{"encoder_arch": "vit", "model": "masked image model", "horizontal_flip": true, "encoder_head_dim": 16, "encoder_fused_qkv": true, "encoder_bias": "none", "encoder_moe": "expert_choice", "encoder_expert_mlp_ratio": 1, "encoder_experts_per_token": 1, "encoder_shared_expert": false, "decoder_layers": 2, "residual_init": "scaled_by_depth", "orthogonalizer": "newton_schulz_5", "adamw_lr_other_params": 0.0026, "final_lr_fraction": 0}
Rows from expert 4 of block 4 of the encoder, named by matrix and row number. Rows with one number belong to one neuron. Each number is 500 + 25 x the weight over its row's rms, rounded and kept within 0 to 999. All counts start at 0. Numbers have three digits each. After the name is the row's rms in percent of the matrix's.
# up: expert up (encoder.blocks.4.mlp.up, 32x192x192), inputs 0-38
# down: expert down (encoder.blocks.4.mlp.down, 32x192x192, transposed), outputs 0-38
up.16 118:515497517485507481458422494524533552511501500473483510507527505442521474472507453485527482509542504536513504504465503
up.17 070:477506507473502493500476490494492470494452517499554520507479486522460458511514447474445503474526514490475519566533508
up.18 108:492513472520505498530445466507513475519478482500540515525501471483558490458493511479485528557456486512465460498497476
up.19 070:510490466476515577469478504465481518506490472522547475507502523497497475507516474472481506532495522516541512482486542
up.20 112:538504504500505495512493516454501503513507472521518478487496468505522514454495477524469520522506506494536525484487514
up.21 064:527445485492546496529491513509523545505536496485509482501502563482495511512503463494475509502480482514476569524559433
up.22 083:500558498494489546468469478504496520518518524516516519527514483487524468516494499471498461521544479526517564532478500
up.23 076:512531508525518484569467483479488492463493497512473540508517466510509501485512455508498553484474506480476484505472478
up.24 207:514495501515515486472489501475487492478502467506482551457483503508516466499537527481540486500499498507498459523504512
up.25 119:490483462477497488505490560488475484527514527522489501492515518453478504539487454483462477487509454504488516558502495
up.26 100:537472491473514513527507509483521467488495489494483497496477499514459508484509474491487488547522469506508510506527480
up.27 097:496474473548428487528483482484517483540469464505494510501491505448539517481513487514502485533509535539503535452533495
up.28 097:501521514462514474503516525525544531511499468523505482471485507518481510524520478441517496502490474514501469493487475
up.29 103:514469490502464524513483527500555527531524541464560474491502516495488477504524502514493490506504514479507533497533483
up.30 057:516490497512522540529445510503497463503499470506526468470560463518510480487508526491506527525498483503482540517450534
up.31 059:499519508519526503495488517494512538517520503485508513502518496516502503504459424472556523514479490502480533498517494
up.32 057:484499479482496514514496468463465483497476498475473481484508511493512492514473523494476500473541543518433523520509537
up.33 104:504495447522458457515491503556550487509489493494520464536482435505509455502495475503502448488484511505534516507508502
up.34 134:511511468493457469508471471518508485522482463483520512487479432499539501492497511520502442509467503477497475560562503
up.35 135:506517517517488536475550528511507507481557478464566488510497490516522489497502498527459483478517484466504475489489484
up.36 076:508509468515500486498495471453494503530544514512563480528520492489565477488485473481488534538568468480480525536487506
up.37 143:486506526503523540544502539517527500502537480524488490463486454523496505478470489511537537515453507531502520503491413
up.38 141:505487439476502490518500546499486517529510500486505509556506479482548531547417490500503535479507524470458512536502493
up.39 085:486471486530493494494481467476508463484492507500541494522520520528494466515538507470512464511514535481500514513510514
up.40 103:542462520485493493501544532453551489518543508497517471481514522509466474476535458449491557519555502492531526482485456
up.41 093:479486521495527507516508445499507523538521469507515509521524481541574507480462524479518522487534476481471525555499502
up.42 072:499491465476490509525501456459495480496515525537544493432521501487518480472536472464500525507510512493464491542491478
up.43 086:499504480504463507475495509503463523441547511492553466483480483490481485498518502477510500482502504514511511512535477
up.44 105:487484475510534501501459488483478522492493513500499509521497481511511537501475501540485467494501492495555488439518522
up.45 082:466491491486486526500452493509514508531505522482547485490471531514497482491560465494442496506519493477509541491493489
up.46 097:525499492498485405476481510513452497515474495502488481504479493474517487505497499484491496483473459460502519482499507
up.47 115:510499479512504502470475478514521502516505473498486488513506500518492472531523531480499512520525497491538495506523521
up.48 079:460499496530463522532480466536544465542503512498530480514440506492469507536521501486514477489505496498495508485514483
up.49 062:487490460467488513517475470520495542525480462532530504503493506486458496514466482462460466524467515480482495502509494
up.50 150:501535488491515543471493515517454506507506520537507485506448452443489483489517537454530511490488510562500495480487517
up.51 068:456503475513483485466476462521495483483447482501530482514511484545589473516493523473511523482504516497469481538480512
up.52 086:532496474468522520533510477524509507473524521531528500539450515432514473500521473502502481520473488499462503525497497
up.53 136:510469508510484442517515512459531495480493447493562499539491515545496500518577505453501484503480500468499458491480467
up.54 074:495436480503473517511524457505515482510492478501523496511532503512466495500562490463495486541486450518545514476477505
up.55 115:481475525503499462497494479507488464514498485529500502463495488502523487506526519526506505474502492495484500480509541
up.56 066:508526518530517481490551517529506507515502546487526531497498542486493522522498469521490491494523507486519511506535480
up.57 070:505470480476496494490500492544483506495476456503550492507524473478507498526458521499476512496432507532541507528487512
up.58 089:528489501494475490526531497465492521514515494487445527512459525494473480517508425485455497495466494485491539528477456
up.59 108:514484530507493470472483478477487492549490506480548486553505532490452516496538550486482454488480511467477470482500533
up.60 087:484461495486523501504499510552535479540496520485499503536472470512502472557517449500503502518485486505506503485529454
up.61 081:486546538500547510492502462495508482492506538506487528510497498482513493501515455503512484464520507480507478531462529
up.62 111:507505496472497458462500460534487503480470495521547463524481475547531505491510500498491518478479523462505537492483510
up.63 110:509501529458508528518509495479492535491510452521467485455509504509507489498480506476524478487500533502460499489444519
up.64 077:466481509489488483530498434483450511502518504498498496541513502462515551511510462517478513526519480522496524492524504
up.65 078:495492463485483512529576533515504499496525516496502485519461497504528518466501487471495527511511503455472547520486493
up.66 079:515498528496524452519497519526526564500527493522506565490521492494455489527507470495495484488478482487475504500551476
up.67 113:510465493487505492519521553524492503521505508530482494500450514517486519498536475475475523537491494495523557505482452
up.68 137:551485475464451475544545496528525469535520538503513493485486506502499517513478511471499532540494447512493538508503518
up.69 070:520503485506521523514490529533516490462482469494521539479501512456501532505461468487396523502513546510507524479511484
up.70 114:517534504478475464523477480494462528529540480508496510498504507435540494506478474507463482481494508486502544515517526
up.71 172:497509508460519502471505488479546507519502495489527465474462507501540513523474536523445480503560496480489514461469452
up.72 084:521505467520450511525476490478505488497522474500470517492523456540509500455523510528465528523508485529559516468495511
up.73 103:496509517462444477476517456471506556487510528475514495478509473525477538532513514501496528504527485432497509505517494
up.74 081:498523521510498487497459506465485473487474449497495527491498484548499471510548483460443497479562490518482478537507523
up.75 127:509488494554508505514470475541506498517503501487495473490479498534503531526496493488503481497464464525505519459492511
up.76 077:507499448502470491434453531478472457479465491535537518483505490464517500546479530516479489495493503522464500518527491
up.77 128:519511521495526477541497492483512504545481440539533466498513502507519488519506533478550514508530486458537517488467504
up.78 099:485465487541522513455458460513499457503496471492513553526475478488516520497507494502526525518458508525519491457524566
up.79 103:501463492504522475481497531504521477503494520465529498539495542487468500527560487508440503525497473520503494493520433
up.80 095:541464479502493522519449528515502541547535501515503496491522485493498470507466491505490487465497474469442461517478484
up.81 068:530499500511495492556520491503540487514542490511478505512506457478506480502518470510535490490484464471480484517530497
up.82 070:486499539538515481553476477487506502484482469471494479509528494491519487482509520515480543448522534471470524504508524
up.83 106:542497540491510477505491460476485535502499478462474555480527506503527509572530461505490526498472506485489505490503496
up.84 096:549506486437472472519486531509522532512510494481490507507503480488527480464492478464465464488446483532493517497502505
down.16 124:540466463475564549469530491525517472500514487508523472493475520550509457450495508510485516507489541494485497479516522
down.17 070:469463470536497479494556500498507507524519479458487520538518490467514452500511477502505491489460453485502474488484496
down.18 103:483496486455510497514484497482486498522477491496514482505473511514494468494518515487490530485529508485474509510475500
down.19 076:515499482500520494486490506523503502512495521437490507525448460511534472478525501532485528460454477542482435448520463
down.20 126:491531541485499470530504493487485521513508456501408563492508494482480494502514501461526487507480485478493554504486526
down.21 067:478490469461481497484481492498494512528528510491422472495518488521489483486505452529527461500498529512521465508499533
down.22 079:460540473476558489485461504528510521510466559449512516542491501493481490515472534531479523489529510483512500506556455
down.23 082:448492489483477549552514531533469494505479499532503487525507521471510486507530484479464494499501496525515462523500481
down.24 192:499478551499488507458491524467521487537482524514531482476500541517458511548502512542509519517521504508510422522507495
down.25 125:526529539479515480498470477534494538480479500477488538523506469462501468487488508513478473538469496528514516529535450
down.26 096:488521474503512480483472524476486534499514492456512460482490488470553488488514515509476542486463516516494492456517491
down.27 077:519529460473524518526547494497537465521487492503536527464501559561491501473515504503481487513511491570507502513480510
down.28 118:482541503507510450470499507457528532508469520482513484532513475497457530560516504460510493484524486537494535516475496
down.29 103:484527518448511473522476491536506485478491548499482515506507443461508511501475524510499464512518503507517527511534509
down.30 063:478510501531492528533515537489467542491479543537497476548506512468515492479491467436507540457463466505477490505500491
down.31 073:499518505526432525496458499561468466484490513510518530505525513489490486470543531487483514507497486478489550459498516
down.32 062:521513512517455498511496524544456584520502525535515498507504522459511471465517522506512512484520493514491486497505474
down.33 095:527483514501512473489486491548428534475542506472506481538537492465498483560462500521479472521483476524518479550486459
down.34 111:505493509493448472497542507480480489533496490501485491502506532542483474440524487499509493500491513520521492485459498
down.35 148:461493493516519484491554503511488493503524548478510523497461491489483506497519477512523512470539477545520505492456516
down.36 075:458516500468517502482432510503501565511538539520518516513500520528491474519502503483487510475545502474505506526513482
down.37 143:438482508524463502501496456469517469467488522514492518480512529500514534498515539493469483513496504492469475490453508
down.38 129:494504488508490479506469465485458514509515452531515525497544507520500504534490489483520522483504473490506494489499550
down.39 083:514510504521475485487496463502491554519456501538508532503532528511467484503528482495479479518529523527483519517510478
down.40 102:507511474459488513516487528542523520532454526496526489509534482518492519546492462481472433515496495517461552580503482
down.41 094:495501493491495487477511496540531477515517544510479555485485542493493546471498516455475484473463460536516487466439502
down.42 072:477500485561482514488485550522462524471475530508494494518470519522484502454445522511497555518505489520528487504466536
down.43 085:458492486507491479465505499475524500530481554514533516514492515492492509464524462512518469428529527492519506480471498
down.44 096:544479510526511457489487458516486491493534503475469502483491506522496537486495510507521474496527547548460507489464469
down.45 080:502482447486501485525493511478495517496465498472513545504461449513540490521499514488486467536509512523468503504509477
down.46 094:513508553494504488497495458476504502493487511496455484507514508457467522491524490436509431508496523499463530516496467
down.47 113:518542497466504561490494484496528531469568512513449537519489492469516487519447532498456495446519514535457524524525468
down.48 075:468476493496516457486466523497475510478463483495546491488464511516489520483506451478466534503498463539547507518512537
down.49 081:497480508521470493539509502512502489498480531531487483497522513465533548494510496491502463489465494530519526530495498
down.50 156:529515460549439477518504524492511529501519493476432509543513496489506520469486523530472477492517480467487490506506516
down.51 070:490469488508529514463493481524479519470495540512495487512476509480528466487506510496549566447488454487522470472475487
down.52 096:497474483485463482457483508481481478484509533483507497495504497559485480528465545494502505499520503516462449459476514
down.53 122:522540511514509492499490552494501492490471493517557478500485449536507522528485479459510472509520518502429512492509501
down.54 074:467506507507530524466481553508488487466476494465454491506461455460532480502531490488521503452450540541485459524476562
down.55 127:466502471503531551528484532532485517504485503504536520479508495479503468502473508482504518504526505520503498508522494
down.56 068:486523484469511495501453503502491511493551454503499533506507501456498478497467500491475476542505490510542543566488525
down.57 069:532497488545484471511480447535474557494505521500458525501527536503492535539535482496528503463505479461479525485478496
down.58 097:491520505491483461505526512473506491500535529495507485490501504489455503522526511525504450500500532511515490513499520
down.59 123:514478491494471463533522486476546529496506491498507499538502459509521501502518498480470484486514502519478536480493524
down.60 086:502461508451478521527492464514496485518505480537517549508506471555492481519549496465460522442536532511516508469549509
down.61 084:515482510475505514474463521535507537531526575460491507482500504459467469510499524512509508491533470491499486508503446
down.62 098:493489480482516527497516497452503505475505496540482533448461506509520511463459514514526508495526547478530455488478483
down.63 112:511499515500584539487514476469467525499511464489477491484430514512509506461534522464526532510466527458515479496458514
down.64 083:500498515492453546506494454483508496500497488506517508472520518505515528456513522513496518486501548482444448495500486
down.65 079:542495508476480458485509515482513505534486470552502475526475547497477488497529456484512491543536493501543457490526494
down.66 077:484518518466462491492472470472509477522477493528536454494534516497514503484490502502471536525480504497524561499527530
down.67 109:496512485501440484482507534490499521473493483523467484485498464475484501522484518503513489521472498472532518570484503
down.68 123:477506511497487485520520466483543502537451483499515494510515486469568467526535472464511485491515513488466494490527489
down.69 077:490515478484465459526532502488450530497507481486471498464511508435485493477484503450511494500495488534493487500502532
down.70 110:498497485483535491503496465484506496540514452503508461449507512499458506518459524473500454510537502473509531534450498
down.71 152:514504500535474501459491490490484443496481533483498500473516515541493506534489511507484483501494466516501447521537516
down.72 083:515493496501567483513530512519452487470538477504493538509477464500448449491506474476492485499521482532506492539491508
down.73 105:484509476475512522478485473513514473560472511485515455527462465513557505500484465504489496513446518466526467499545465
down.74 089:491453512506495535488485471518504538494472575465452529520500481496543499495482486494500537462469486471492486481472488
down.75 111:532473504487508499488496518512517485479514502501451512486509518463545459547459510505524505494475527540496461533444503
down.76 082:524529492476500422533518511528517480459521507473447496510516544427508463476492494481495510444498476524494492486496522
down.77 122:477461524513491510503518488478531521505491506505526555528474520523520499457520461507500524477511527469504510505528476
down.78 082:506502521467501485497496546507471506496529520489516458458523501493512438499518471463531478433499505517460497507494480
down.79 095:510507503483492476486469554541500533486483478460446525499488513499492536498497500469509478534521550476528504479497488
down.80 101:496542508455469474510484491518477491497546538540568482509488520456524517489506510535479513519471497522488558498533517
down.81 068:512494485531519509485467523462514513495508489484520468487476490509513494480498466433465502465495507520542502514506521
down.82 079:479471475465468550523512482517504536489441501488506529511546503496521492474472477518515505463493527480464485474491460
down.83 111:495547492533524493499524526473504491494529518484451476464521541501467505473491511484478525474499471486544503484487520
down.84 095:470497491461437491507482504496504492473535531483507474471469549489457489546561510503477480524515538487476502523467504